From a checkpoint of a small segmentation model.
Model: activation silu, widths [64, 128, 128].
Training: 40000 steps, batches of 256, held-out accuracy 97%.
Data: 90422 training examples, 113.2 epochs.
Rows from block 2, named by matrix and row number. Rows with one number belong to one channel. Each number is 128 + 24 x the weight over its row's rms, rounded and kept within 0 to 255. All counts start at 0. Numbers have three digits each. After the name is the row's rms in percent of the matrix's.
# convs0: first 3x3 conv (model.mid.0.convs.0.weight, 128x128x3x3), inputs 60-69, a 3x3 kernel for each
# convs1: second 3x3 conv (model.mid.0.convs.1.weight, 128x128x3x3, transposed), outputs 60-69, a 3x3 kernel for each
convs0.10 103:124091070169145136143138125106155166141129131102127178108085163121116128102136086115111129132051113090122123133160128129168085127155094146106146160129136100137137121142114147143090109132154134158146139128135139135123103134131135123128125146119062111102067120134060131121
convs0.11 098:124163110126120155129132125122143079111128062128155107165143149135129133129130106119096136122137088131091132154182125122113145137127125148160142149099084139138147145083132131138126133108102103142127132124120129126119163200055143142099132068100181132118157146107121134115
convs0.12 100:130132151124141169100122140125113114134147114134138130131124129147119217115128146144128156140083126120166110198161101096146127114146080117105110107110166104128136151130137144130121118132140147143149145107139123114133170170055162155016088078105131149169090120127111121072
convs0.13 103:115136121125126114109097138123125128160134122062102106153129141124186142158160137140146131112110111111124111123135128147137122112100057097157176132122086115125106115123119129142131131100092149150147157126098131092123175104171122151184136127054137123127138122146128097132
convs0.14 098:195113110105127124146106134124122137142123133147103146128126125175122112130152125122200143152124150165135131161137147147128147130106151176126147137148147156165140125131125127119105096133113106128156133122133101132131127139169117130116120131127076112106087123086133157133
convs0.15 100:066165142138110139151143093119119143123172137114158118134139182112126134122118124159129129179119134106129129119117088122140146111124101075109129170118107134144153152115131134083129148131134132124098184141069161116166124123124129138119112125123130111151137141128134142136
convs0.16 099:125088154064133137119127113123115141170109099123139136133122154128130148124105124109128127130140125137151126123145128093100161113122096141126099194118112163149115136147133156125108115143128126123127084131124073147134137108076138106130101116114140092104113109119110093116
convs0.17 100:111128168121140172122103150123090127116154111114148130126094137134124134142088156109130123088106126139113154077119127077121154114155159137132112143110115153125117133108098119120133100160156119145161095140153128115116129138117086126129041128172112165129092142170097125132
convs0.18 101:132126112153139129063100142194163170170129094153182090160142201119121131166150141145146138130121091127109129168158080144145123129098145134124129148121131130161167132084116113112083103058127117142137136151142125100113116118131133128130099127128107109127100099130123146123
convs0.19 098:160166182091115179127115129137135114110107076139117122092117153134121126146094120130132121109111086131153125172101138120104109136075139170124130129119139132150132131112091189129122126160121098139116137090114149167154134132129117124098103129107176149142148126156139125119
convs0.20 098:113148130121138099117119073152139113094138149080112121111130135163165144150213196123127137117067074113129166135131123161146058094139136134119093133103128128169112103088085123103120124123127087134125098074074124158137134121115159156133110162125151138183127159161063103132
convs0.21 106:125127059129141127125093137137144173159148128088114112125067120095124133135121136109085092126133126036125117167170123128126178144116107126132098084145132123104136122115130133169134137126126151147159116147131134140122125124093139172119110098105090160131137150121092132126
convs0.22 100:143133120118128134137119095170126168131111108099118067179140165099133179131120165120123135131143144117122085127183151133132155137142111124164181109128115154150093133103141115146182128112111118134125136139090122101132091137125128126152136134039139142138105119126105111062
convs0.23 101:119127159119099120078162136121121107172141131139140131137140108138125028114126113163156118182134113154134135074133072096120037114098203143119121146122143138148119120125106115137137110138211138136204104129169149147150125089105120126123113132121115121116122145128148122122
convs0.24 099:111170143133128123153115073130136136133158077114088124114131145131117109135103111162128130148124112136097138131128105167163099142055129130129162127097131154121107134173128107115136165135141151134145140136121086145132138129138132162189104102066130155124139108151124142075
convs0.25 102:139131140147126120128059095137146135153111128076118153178102116106135152124139148128132087156140098108132104166151133151149107139089132136129133070108085132090120126151115126159137127150121161170143106172112087125137122128140135140096015043145151129151140133164152094129
convs0.26 100:129158085106107115088147170096118122123117110110148153153142120133173144109144140139123142142147126131106140141123126156125158091116101117125128110144145170119167101142160157130077081123125152118136126110188134131145126122137169127123159140125127178121115152138123136097
convs0.27 097:129123106124131127172129132134114135112133130125144128144134147156131148149126131118144128122118128105125129131134205127111124120149127129135131157128125117152105128153133176132109121108128122127126078187116136146099125161159121124126121081123130158123123121142129091084
convs0.28 096:109134163138136112157138131127124119129112114135134118116095125134135135118136175124126171104060139140125137166098098164131133172075125119091142118148155146135153145107135130135164105139127105147127145090164126091101117126150099084129131146119155140097144123133119115125
convs0.29 100:135130109118102142158134131140130128122120132187142103115140186079162138110115140085102132119128122140143131093103104109137136137129121095204143119167097135151123119130158121134133128129112139071119114136134110131153092159173059128159128128124128135106155135133137124130
convs0.30 098:119134149156128156130090132122147074144117126067122134142136153126112150165137137105121091102174155101115164136116107176123150123097107121157115148107152110119118179119117108150175138121128078144135118133159102124137168128139127179118128138155131091126133128113107128126
convs0.31 100:167110104133113099110125188119134101100122130146103125144151123141124136129122140110121127120108148162127082162171117158106058159117097155164128121128123115120086135125162115128158156126100127121061140086110126113122124174144190144128127128111160114109137122131101121182
convs0.32 096:142112131112155114113047091148103143142111129129100098165090133178045177143094112144158125128101119107118076133128145124130123186099127127111129129079073141145124148146109131107137142185158130157143166127118127134128149132134155078092115131085142126098092130086072153110
convs0.33 091:138104133119125118127140139122135108163124083147142123126134115146096128129152134166136121121129150122137125173133128084109119090133144128130128142144118133150130151092149125125127128078109116187147117131112166112135151112080124118141175159111192131102192125130130126136
convs0.34 098:127100113133128082124144146134129131123142127138142121141063127055147118124142135149115148147087126081090120129131152093138114109133098130066085133114097154130098122126083143149137096135123108095125085125109123136078142081114122145111130117137140139113116122102125112097
convs0.35 093:121146128126140120117142149112142118094124108147147132109149105141137130094095136193127100145098119174136132148105098106129065126148076121131142121118107123153127104123137112107154155137126161147102171139098130135156087127124132138159123126073152137120122096133162114129
convs0.36 102:115061085126085114101124080145132139121102149152085122153125118125156133113125102153131137151121122139130126128135148148130157132124133127145124108165130123130124137110083134107131128110132116128118137152052108121091126129142117114126138120158138150100108130129121135124
convs0.37 177:097082071105112111130126114129135147125132161126117127093111131109134127100123098110107078109101059119127099126135132143131132137135131122150143110156150123128128141131115121128129124135128065076067068052053061057059123118130141134144134134130123155130135147137147148132
convs0.38 093:102148118065076120170146152154106133153125157109108106137115125130169131105126154114133143119149173129099126117129140143076127115157182095194127138143066159150123128121075124063107117100109148090111107127105089118123069133143148124128150133132121127108123132116103126151
convs0.39 099:128130059156165099129116113118095112152141138083107121130126135100125133135085130125128125152133130130129151130141166130147126107126178070096111150133133124121115169128141076109166169147108058118150128103082122090131118147154088129134120122128162163141158139099158123143
convs0.40 135:088090096088131104121117101156165128118118114133113117095133140128130171096119125144112124123128107128128104148126078115110065110113112133136137124137134127110130168113127140126103137117085084096062073065087051081065121116084148130136136128117111127098118134096151150139
convs0.41 094:123125112146123113092172131156127142126134111135147134126125142123147132177130119117132114131124067126140087124121151187109150184146136153124124107127107150116125096135137161154115157148085122119151096126126122136132127130126125128114133125118129100122139130134158112144
convs0.42 095:165128138085126128138106171106128127119130116093134145132117104146139116090165141091138123144148109106169173123133165136094138121087137096145143115131131152112126116128123130184175131134112102139130128112115091122166177194129124165118094115132104061130094097138121148146
convs0.43 094:109158141171108128141203113095112094126101121134126121113153114187068129151124115128109145086125099114158157147107132168127080118154116123132124123079181137139136158117116141118100118138116099151112090099069078110134133099085181110101155142110160125127147141139099162113
convs0.44 096:118080121141116172111167129114129140173118110140107089156094174122107113133122098156115156100141142136108156111162142093133100167130128174160127113131123155129172141120142125131118113171175108130122146115133146108132128130124117119133127140128124128102110143101125141134
convs0.45 095:141121171196143152173118130124128177132156138097036114109168118143129111110108122109126137126116138128075126125142154149190140132065061110114164118125145122108125129129143132151137146139082150135150119092148112069090122127113120126147133110056123131107135128127114134137
convs0.46 083:131151156166142130167165175102098151177128112133126113135115126105126125121139091150117144123135134129131135142125132086105096184109152133118132108131140116108168070114087095155152137144094143133128124128085096152070145135124108145151103132130121129130110129142125133085
convs0.47 087:171137129155177131141115161135131154127094119133145125118169146097141126117129134123174147132103120099125129127082138092147156120139126124128164119080114140090150130160131128126098123125131123160160142107160154147098143133128110102127127127128146143168127127148147140147
convs0.48 098:104144111132127186181133108140153141114067169124148154113145130140134118133143120121115177105125107086128128119124104143152118145137123108126168107124146123048131145121111103132117132131114121098126114131121145111120122132150122118154101123108105111105153152133136149162
convs0.49 098:079129148113077131153125109168123127096156098132160152142133129104130140138101168176143121119115127151101109121146121127122133168121129099113154104173130134145139112080112109134134152130109143126166131091111108181145128125126129157119133130127141101100143177075114134158
convs0.50 102:116134115131074122072118179128133163113107046138113196139170126143092175122127129123139146138124128136123133118122151080163116103129129136162147136141070113120128125151120131121140128119113113147124157141130142180150117168126141110121109122119102124126137092057131126113
convs0.51 102:121138108139162148129144114146105107123130156131118079147133163120114143090113071109126107093142109092091079143128114136081122133139124166084076124115128096107098145122136074128117123129148143143145170160141126109073151130100131052135158133137122157126090158144103086054
convs0.52 098:138138141126132155158132128133124169133134128140148128127138168180128153125128132107115119128140055127073136159130098087146163116130141118114123138159110184121158140145122122114140124141142134128124156152122132109094146131154138099126099125069173108122133175030082098088
convs0.53 082:130152133145112119146118135108127119164142115170124116122158143166129154128128152105158137104148083125127125127149118156104117133127148096129127144143121142151143125112154083151130137176134140141138143122171076138180125128130131160122131128128108126082085078137121074166
convs0.54 099:125101111152127144070054124117129129122117123101137149114121137185122118221119097163122123129120141120071136113121161129108170120141150132110116089122132129123114112104121139115139121116127150123134132122160130144093144135106089116124132116114110126145129111126130124130
convs0.55 092:119141136128130149165123137129097107126107093076135125130129112224102135138121150130079119156143123131134133143137128159123138080182105156127141154187128173182112130108112118105111110125116124137131119152132126171143137116134132158108132121133077131147085169118127097148
convs0.56 098:130127126132162134140089157118115108081124137129136111117134136116095115123127140130120129160126132117145126128153147102118144132155155129129120138115113152126163104136160138130131133183154165164111120146176127132129145103118123150125126167139154111124131101136137124151
convs0.57 098:139141103134118130074093092104175147164114109127140096096141128117130119138138130124127125115120129131087145125190097145151205126120140106108149091137128146114111126125159151110118128139078097109096128127121136095113093108119119077117128121075138134139137155134136178135
convs0.58 098:112153138110131116098138081129103140113105166143129126163176194125140165135120137152124084105085133119106133175203149140131117147134138120120126108087087106133130138135130129081130136145160109126131054129154115143135105133143130059126132115132130139126138119104089128108
convs0.59 098:097132174117093173129177137107144128153139132132148129121122145119066122160129132109115154092060129072125127172079117125129122156163128127126132092124148121175138154125086116123128121128082112135180141130111183151138127101131146127116129149126162143144116156152128092106
convs0.60 095:159111165129117155155118158121129110120146129103153117088125129103089113105149109148124148127133129128138173134118151139143128131127170159144130101151093127150125113135123136167177140130116170163133161127097155125121132132130174154137125106080146144074150117100126181128
convs0.61 114:088113074089102086093109101076110116090109126099105111112100120114120156128117150157105125159126115132120118126129085175157135132147147126109090127127132139144131135125117090094109092139126131106078128128107117095058120099104126128126146137130155147142131130108128126124
convs0.62 097:140135166121113090125128102207130129156130132088173090062127134128114152129123119171140136132118130157114128078123117155133102094133118091119134128179120099114132143129141126154166103127121129135128136155090097129061085119137133133169098108128214127136141126177127146122
convs0.63 107:119169118169105128114129091127128102146138136138134145110124138150149137130135186100090122089098068081116131142138127121130160156123136118131114126104134125085116132131167140141161170154117116121114102160125128090153110136091135128136127128138148163123119121166136123090
convs0.64 094:158135147133155147144173151128096154125117131140130130150113123136105177063131144130152114128143149148088079156171119145134127129168128119127160142096121139128174132111126125160130119139130116132154123149155132146167128140161134070099141131138126090142098129093106126121
convs0.65 097:128112117087135157091124109124109088121089137149159129137161175130149121153146142143105145123121134139157116101116142140188164127148155119180092110107120140128119096125128128129130102141076120129141170153133134123117097126164099132114124118077136137140127121142138155149
convs0.66 095:101104075108123118121143153129086137096144137143162101092116159137128125100140113085164155129154133119152106143138152119132136104165109131114159153115125123127146136127165102168088162125137109114149136137128139131076129119130128122139130091101139176118129109106154126154
convs0.67 099:124122113094122071120126127135131122147117104105101156141116143115184129131105081129130104147129137126122129121144107148124118128162154124124145116149093109085121131141053164121120148126106111102107116146117132121116169136132128137125131161105125122127131138104120129112
convs0.68 104:133132111121119149121131078128150159121132154081104057127148160124095122137076125166158159122144139128115088145132155074133156094093110119167146106144137133108137137120093168113078116177093118153183119134125076090151137131130131129127086094095161143127124142172069082122
convs0.69 097:115124137082141121110148130176128118118110073152119141151125131124127135122114118143160147129130091093156100186165124156123131090142144113091086157118110124134129133120180147159104157141131123153124139103151140144193147129116129136122139148126142127148125100072137121102
convs0.70 103:128172143130156175124092166175093120114120136136123165093154138109151124151139117104132128122113139153117101154171156138128155147147129163129121130163133104123115167116103108110084098140100129142133131172122141137162201160128127136119152117098138165148121126107168108104
convs0.71 102:122102140125109135156148160094163110127128126154171143148068137122128194129142140134130128115130131104133082136135136137198096171149152177131120118079163113126117150123099135133135135152144095150119111175110140123129151141126095086135129130121132176108142129070131134126
convs0.72 097:130117119139157155143150136134126153174136138122103134128138123128122110133123116116140121096101170073115059137169131118132107089144125162121118147129133133142130116122117095089127142136127208119137148166127112125137129169094097136111161153161093130162065140136129138127
convs0.73 106:127118121136106118129156130110107084165128104147154137129114120139123142151160139123107108159117121160157138163130156136112114127161147082120139132117083128158159151143128141185120128131133126163188106161129131131158134129128118115117096111109135159138100093112083108107
convs0.74 096:126165144130123137101129175092156143160111167190176150110128113152144143143119188133147138114083157123107127175133107134107126128107145113098120129167160126136129099099128069108134118131118111098120109092108130138122146129125143135168143121146128130134080153148127146116
convs0.75 097:104127157111130114123133122115164112120141110147146175118168136118146138118129160121120099148152127078116121132133155129104123096134140119156137155122160149115143142133106124131128117130133111122147127125136195134116129137114070120159112136147105150123133113121139076169
convs0.76 097:136179117107134131131127119108128143162115164184134131139112140127132160132120128096129102111121131122092128153129125136154139130106086161134135137038124140137128087190087130126131152173102162108167131143143163141116160078127148053103130149123137103153146061153115140177
convs0.77 096:091129128111137108124110135085105132136129115155111128106156131159116120132125176118109123128108147140118138117148114138152206140157123107126122143074135134099135150130135139132119114137100151141113129064122108134143162147142131132109128130141138182136130145145179141166
convs0.78 095:121125130088062126151120127116094119131127130138182132166185138139200131141138140154149151140167119117156131148113129131128112145128119104150107133077131148140123161097152122167124161133208122152128130135117139136158112134156119107126128119125113120141128084112140123111
convs0.79 097:141137125130145167121159196121136148054102119102132127134112100084072168134153129103129160124111142101052119122074125106123152120133134205103105124036114101123144102151151091144126142148103057112092117107136150133129129129131131042130094124143125102103124117116142175176
convs0.80 095:112128168110086094120068107117122138112147130202136098072155095137157147148180130106119140130174128094134096129114131137115127135120110130113141086177121104095103113128128139185089104117112115127148126119147147165128105111134125138150125149141145131140129161145151131126
convs0.81 110:137158154167166159146132132114092106121163196136111121135154144157134127105089071131127091124115125133107112124157163103104074128099095128113110130115124124130127130137122101100083127124106129149134137099108123133146128128116133137132129144132137125143098104118132153166
convs1.10 090:151123126134130132128112148057121120088156121118125047131180177125130127126127138150139106144184143097162130133145128190168118125150089129141129133131107122130119132124207161131134137125165100191131172128128130125132142126171139173128180103136153155147124162167127168133
convs1.11 097:128128119136158131130134110136105133123125094115128188134127169136122126109119113139140114136125108138094162104149137178144189131147095128132077089126123160149090116100099055150126100119065130143087135129114115135148144138169116089137141102101151135133135123150146104126
convs1.12 105:153149142117127136106146108124116103148144128138132142130142141087111140110108103118125127114140124119134152184111140194123195112177104164129129123162124173164105101116115127147103133129125114145129128131138127123137141130124141125121127092135138143129124141133156152134
convs1.13 102:126149130129130115134193143120122144110128131154155119123114124098130121153136114178110153120155132130135062161113188122134078109132082178149159172109123160039150134123138126129173108128144141150151132158077149156105157147123078127109127141093147141130117126127133094076
convs1.14 095:127156142154135118129121153131186124118128100111140122128132161176137102130061119127132110122150142109094097090128128128116127178136142095101092105149112105069097095122121146119164079128102110134138127103129140132125144132143075121158130155129161135124115153127190125132
convs1.15 103:090116169140123184104191145115091114148117134139129094093116112093119152139083072123112091154141126138155117127110126135133094102154123152147108168125129135141138122098154136167116096154122152174142142174152163157179122122128124127107145143109100105131123142111098162157
convs1.16 098:118142154136195185148128139141118115134130097132161089131126140140096131111094126151136124121113121167132168121135081128094131114104135115138104150128068132127161106158103161139118127156168169128158128117184150159137126110130090133154128128136144138149112179148114148114
convs1.17 097:106162125129120154125123133102135140121089091138090127148128136154134097133111129130184166147130117121175179062143116113095110168119213104124123135170096143135145120142121127123115125170060130157112121129116076071109128151151111131193116136131096125150130146130103140101
convs1.18 108:148140098147125148144135124118116101106127126100112102130111139161133173109087153076156094106109092087118128141124123119166127146108083139146116121090149200162134119127112082106117114126137137157128184165129130126124123146141139175134109101148147108145143157156128148157
convs1.19 095:126120137096147156109089087102114143133126180112127154161150113128149132105084148121126139117104123114165105115166090140123128176162138133126155129121126110138052134129142118135080159133124154138129128139133125142116121110141176130121137116122121125118137130126162095124
convs1.20 100:150125172118128117135131138139085139103183122036151128122124149116116148130114051063097112143137098151122172139130135128125109141115128134105149132121109141130173104126104128142126161143143140131138136138112117144128162198161124124168160163152133153130115147127134122146
convs1.21 096:092122149142121149151131175109097133091104090130109130096136114093140153131129132133143202119138153127176146161127110116125121131132127124126151083125152154098118144118095100110141088162167161144129128131149163127087174153156132129127175144142149135156142129154124155096
convs1.22 101:137129132120117187147143122126112145112121124171112097073094121149128144120128131087135102102110130132112109144147122120126164159126091107112063155105128128128078139133087110126160141132131151139142111134128125128150217168109106141140174126143152167169087129137117126129
convs1.23 100:123161112107118127138169129129137103104123128125133098123158134110159131103089191108117120155115095145114117099070158158173177126125207130126125118107108145137072127133136113127140115079163107113129159148133120150162083143140087141154139131146131165116126128124090070206
convs1.24 099:165138127118113122137144153148128080115143136117132100124160106126139139128143111128182125108139111153132116093126147132138130127136140154199102141145181098132159129134168148128150118122115135124131097121072128171126126133108091088098150145134162176115142128120127129119
convs1.25 100:139144105154122122119134122092109136085135118130166186144128124117107129126162190123139157152134098153156124101119061117126107160135115131119126150140155122108085102167106078104133117132106120172060128136119114079093111192122148133136124139152151148115121136083141137109
convs1.26 097:151114101134156125139154087122179132114137136145126153098085115105093116099112104138160104159143146101128145159154130132123144120156155101126121157181156133103129179124156129191154152136124152149112104137141128140126090099103126125118162120130128125127109120108125126127
convs1.27 101:133141116117116146139128130111141131127130095119125124118130135133119094143125102123109117153065147135122150097117095120168141100112111182106128106068104128013122106118127131170085140061130179129152162121122136112124125147140128132142123130140123119135102130108134142145
convs1.28 102:177114124124128164113167137141110094148133089094105088150129129175132099134115137145147096096121152128125166130128130124128096131164137116110117118125169140125076119137157099129084079128134184158125152164133115153159132132131113140134087130173164142106143108176171141134
convs1.29 101:155160109137151124133123127135135139141145127123113128128129110138120098075154114146143128140147139078152167131126145106169107165149137140076143140153116131111159129151098086125106144149132138145126170139122145131124131145163115151151112135149146132088125129134106112107
convs1.30 093:110134124115124111137109137127141153105121128116154172132130127137115137139118129103115136137074126132128184091124136136160121117111155080107123154139094130130088120150134144138128170117132149119129170120109111142130119128122130132124147137128142140150128149101113144115
convs1.31 095:115116160163126129149089124154134133136131127129133138131130126155126146125132111107152087115152130122072176138128126167113154142187107131101141104132159096071125139133134126159146134129088129185112141159112211125096129136109147107109120133109115126145131106120209118131
convs1.32 103:139110107118111162096129102121179154102161125113140094118159142146129126101105113129123136126136120086129119123146082127142121123129138094117116171140133102156124158159121186141131160170101122074089133101091125073146193145113133137129146115108105156136128123129152133124
convs1.33 097:154128072066127127117144120152150130148129144148118164143105114100096093092137113170149106121140123118149096128119147180159154107130072122130101107121067139166121168126123149131124179125169095119109099110106126084132114128118126120099156118133156138167133120118123073072
convs1.34 099:156122131134118099139151129133087104129173132130133124109212147161146098142148158145114139142126105162122132121130139143116134117143145133093140131126119120124122137107131136137184164149131135098121138096117123145162097129166132141128164149156139123093121118104153126101
convs1.35 099:111127142136117120130096132139116133128126129181126124146132155192125108130122131105163113115134148161129094165117100119133139144137144173143129117143114143130117145161134144152165158129145136072085138131106122082125123130098142133113143130128145134101162141091109107141
convs1.36 098:140135132156123151118120150189148138133153117135131151136118070125135154131125142102114130128133143091069123136146085121199127064144070149104113122136118162079101120175122143135110109154141121143133146125148128141137134164132152125110132177139130129128131135135135159101
convs1.37 079:199205200234186146233145181137112123127145111128129094109117120118139128084127125125126118121127154121128131125167127138160129156154141140149164145139104130164131124134144092132126104131129121114095128101096161101127152137136179141127165135129192160132116134127112132152
convs1.38 101:122100148147135151126077140127162168152109150129132127184124109140126140073123092197132136099068170127128162129130139077132150183127128127081133175122113073060124110152127070133148138163085134152143092128110141109175130128131112169097149173111092142140157146108153139088
convs1.39 098:116129143124130131153122073125122142096138129117195134142154121099121120111131124164127122122135162145129105116106108128174192117169183178130123131122126130144127125179085131141141135128160130096134150067133131068132138113156151120134119116127135124109104132129142111123
convs1.40 095:131144153132146140149183168121170134182176148152146141107131097103118117120132141127155107133128139119117107111119097072130119091128128121122098120130155148054128107131132087100139075126133138128128141127127193180186157140119132157147155182170124166137117159127128145122
convs1.41 101:118119131119113130140181129131131098144129146149133121118082129114131116096114099181141107117144128121167076119111073114124166151134123153102143104122166077132136158193130160131149149137116130076112118139099097152117156154176197140105144133128136110122128086129122095134
convs1.42 100:126105107125119142078130132091099144130085142082180104149125135122153120071146151125112128128132115127160129138143110122116110095137131182145067100161118155114144136148134129141125143161100101096095134102117103113146135128167139130125112112141144159110142127125151112140
convs1.43 105:107093122136134126129121128112130148123143127124178144127162159142127166177115103121110022150121091088156141124120148193149113112179139129129111127132208135132148163116125154146135142142126052133137129127138146099180147136104124134075181173120117089150126106104134153108
convs1.44 096:135123128113121130074148121116126124125129105129145126172172108117119084083124113155130160136131141101078109135108140127132134168145124111159107123137138102083106129139140128118118134187124138125169100104116132122157111135120121152116138141144155136190143123115158148132
convs1.45 104:112130175128160105094121092123103125060132138108173107138114121128107129115129154133106117105177136123128126125113145117168135117134148129160129128132153126129114134140120139161116156127101152114164131104138112119120152140118128128124104123084108090123134130091139128116
convs1.46 116:105130123158125096115117120128122110133145142114138131130149142130128132118093174165164133141128089138113106131141134162144137158159105130163129147113141178079138129159181111154127120162128062104098112125096104110075145149141128133138120135140138071107130097121126101124
convs1.47 107:103074133108096126127126126129112133156136131183114114127145146145158141148070115118151110127156158071138125134158120128145160121089134131183102167115100148159130159129178090158138108153171123085084119120113117112096163118157132142162131137117080134119108122121135127134
convs1.48 099:152136126120132133135175157088126148125101140113140132145126097177126156133137149138098132147087140127156111097159141168105156161155189133157181125128106090147130128154124135163124161127132082122098119128126111125151136145136116095138085106130121138157179130124155166165
convs1.49 100:094115084136138135112124125136123118124127121143155149112136149121144164119129145139128099139164140123139071129127124124161124131128183125049173116106100106182103147160126142149107133134131109132103136137138104126133146136165133105114129097121153106120160126124159170138
convs1.50 106:110172150119125156114130166099102129118151152125098142151127135128107166130149147122119134132128201142143141143127138074130126130144129122114124191128107127082125127178154160137169142182160110120097131109148105116127147120121141106104120131134127126117117146139126141124
convs1.51 102:123076127122129100127140138119145075122126119138152093135166130131119123173184131107128175170125153154121123133116129065110093076079131104133168162120113081080097117127146108129128114122105125107130130098110132153135125133131066112128119119137157132102120087168138115181
convs1.52 105:122132127117120105155084084091116090166153127140135119150080128134085129093145161125132119168146122163136103131142124109156131102056122125123136147121144138205127159143143108175166130159130129125168128127123155129123153132104126183107110102066115126090133119160148144132
convs1.53 120:137118135128134129112100161106125124096132102119110143111132167118128135125112100098127158130113128127112154139122162154127132120131134133122115114142141128169084128141147160172127140130159062100095092079112090050119141180149136127123164116120126121131126133147135099128
convs1.54 102:125121131118120078113129126110126117128140101133152114130140130141136142202091142137084094140146168128118116116088135120127130106104167141114108137041081089154117120140165121106127128139123125122135102130098119090104159138175149115146113117084150139148159122147111082142
convs1.55 098:148112089144098100144136131096141147110132125101168161147077119134119128140098137090110128135115136111101148104135144108131111044135117140097129138053123136158108108139136143123125142105144126125128111128125133194158148150123144125103162112129128135120139130125128133146
convs1.56 102:132138141129105129128129133121124120144127132092126103100122139150121120105126129143128167153102116121128137121179139138106147119109128127136118127114148142125158141119115130138158149102129114103136111097120164112118123127136158127120109095109155125096145141106126128135
convs1.57 101:139118153130106125137138126108118097130170087122137168135139107107114117127134158126123133131156115152142123170152134142105150139128096151155130132130105140092110134135129140140119112146131109111125102115121122137125176147127164116115153135138118121092130125074122125132
convs1.58 100:128127088107120086070124138131149093095114114120131141140144112170102062123161105159215150098174143121141124120120100129136101094100123138141149128148155130134144132114140118145120177159090131125116098111130079127183117135114107184159125176127130125176125123123137154150
convs1.59 100:129087131118126121060140130108085180109113099153131108102150143111140183123124137089096164137171170094155144090165161132114091113145143135107123103130159130158114130127141155128138170167078135106092148076037123103131132137091128123099148126152130137074137133062150120009
convs1.60 099:122125056139103084108102121141144138124173166117136066180122156175134138137150131130129124138143128129135159129132115133135116131108093149127113115122100125099139132125129075124158162165132093119128114083125116104092055117133134117121128122122118111091129135127104148121
convs1.61 105:187157124177123117161131113118158135127107120142146148132115125134140142151128184125140180114128147097150156158155136166138086150135122122134152131146124089127129065111098096112113130111103173132056127118057188153103130128130138141121137123112129128118147124103136138109
convs1.62 098:138119139112119128097120083151113122196118131098144122141126127130121118148104081121137092103149118145133097127128104164096156115173110110135131133094173128130112137122128096126123166143128125135122146115081115134094143143184140124148120098140113119134128140105121099116
convs1.63 099:149119136093089128081106129118135144077133102137113170103127122124110125074127098140086129127130157151119138112106143116119115123084133162121127119174127132128119146112131128153122128111097155124124149085124155114147093144101128120130133109124134094142115134129129097163
convs1.64 094:154140111124112116128094134173131158146113116138148138134098142108100129106124134139178114124121121130104133097073093120127140116130082138140094127128129121087127137112119141125135126142119097118099111112092092158120156118141165115119163128132133112145149135154130172114
convs1.65 100:110155146129185131153208105140116131150153156124144168147132129130122127147156105164123110156135147096140084125111136156136127177096135146167135154175134133137193153127102132154134119135185120131154131130121131141126154109131146110130121116125101110139089103146126136104
convs1.66 104:128124127159152087128161121149130144131128070095156116108094108141109096074119150148124127130134121146124124125114155093133103144129126126139127131103128125196124083106096119132144140124140185147177173138114149148128164148133118176128122125115142150161119128126103132098
convs1.67 104:145101135120131146128140128093184153120099119143123139120117144116113100104134120112094113139104098160188117137129107088098160109147121130133133077155129142145157107119128097102193098126167127148148183127127126159146116078102119078118132104139132108131128099110129173101
convs1.68 101:123094159100186146085104100127162155132132098127124131136121104110128185125140128164183144189128104123122137130148152104077131127119134135168113127130138147123084137174173136135125142143185130128172113117154098126108129188156130138156128099100192093130134110131116125140
convs1.69 100:140135129119145124091211179172141112131145189169106084122124165128118140142126133137111122102140143119136082119128104164128077137189115106122128121126125163134134108104133121128125173139118088129068129129133113133118126105125141114133187123118148134144143119126137147101
convs1.70 096:091127138062105140082088124146136127131117119138150113082123130133130162118175189133120123125142105097111122136122131112147124139117129153075184117161126117134124120131168079125139158147091132116139106151120125134115153125131087104128122100067129108130130134137119137106
convs1.71 099:107134124091130156130188127149103130170134170175130129073126165116091118134129124126159120098152183137156134112165147170149103136118140128119144090200123117126133128096102139103103133137125139122110128124140128098154091157104096157168136127145136118123130121130146123143
convs1.72 094:123111129043107141121122125126112121175147183199097075135133140108135146097114110141130157131135164132135149128101135105147134153080129151108138135131075120153115129130147134129127134134123126153107132136116096127110131125127132125140127063081157145127159132130124055092
convs1.73 102:108109129121162149149155136169129140155165145117143128049127094101122124121131196161151123138117116136126122126110104162151130154145171153160119129141104130138111117124141136097126128101125147135164141123156158161111128097112136135146134106126152098133132128122117120148
convs1.74 100:129114134110155150161123148140149118126121155129135121085128124136119124096096133143147136115138141132128121131113091109166130181134132134148137131104109134166168118123127112167160150134113143134137130127141138173166067127097086131125114133128122143123150144134152173072
convs1.75 095:154123138107133160131139119121170123099153137094125104127142111109148118137109154125127157139110123141147092137128140111128104126161154095128115181127191145140099149124118118182138127123129126134119139120124114105126091130154107123116106112140130161133122136147141124092
convs1.76 100:127137093114112079131137120125148133142161121131161115134151163189129110128095088134134148164132136142124156157141137185165126121141100096115058127150140195144156118118106165148159163133119140139111129128121071094145117155152138135125138107115138090132129165106128126094
convs1.77 094:099109094137130116126158157082159134144107118151112134108069093133132149143134133130133151084118130113146131146122108129148113135140156118099161148128104130141165130117123131131107120115147118119139106112141161099124136149129125121124133137093108122117127128098115128135
convs1.78 102:127085126160128119152132102135078092134139119131140158100099104122089111109065138128153140169136116133175115120103092139134128119112106140130151125049116138090145110104149123119129124137183143137141154128167110159124133128080122121097119153139125150119129143107061128131
convs1.79 094:133097114125117130128127135127155141138139161135144144192165138155143124134117135185127151137171130107131162089126119128131143140112123131116106196136127125123088150104122092102126205144153195139111126144158114141167111143124107155160108138146118102098114134093139125109
convs1.80 096:129159174134140087136169119108158122128129199118149208131108083128088132125095128121119163137119127101138138163112124142093094123138143124128202119096126098128149143111096094071116114122161111119131067117158131118129108165102121083137138122124136136130140159120129124119
convs1.81 122:149160149152152138117115118127139178125094104123124121187160159125134136125141114125121111126128126115130130111107128129129140116099105101130115149141180149124122131127113128135127139137124109120124101121108122117136116109121120100120133130127126126125130126122128129131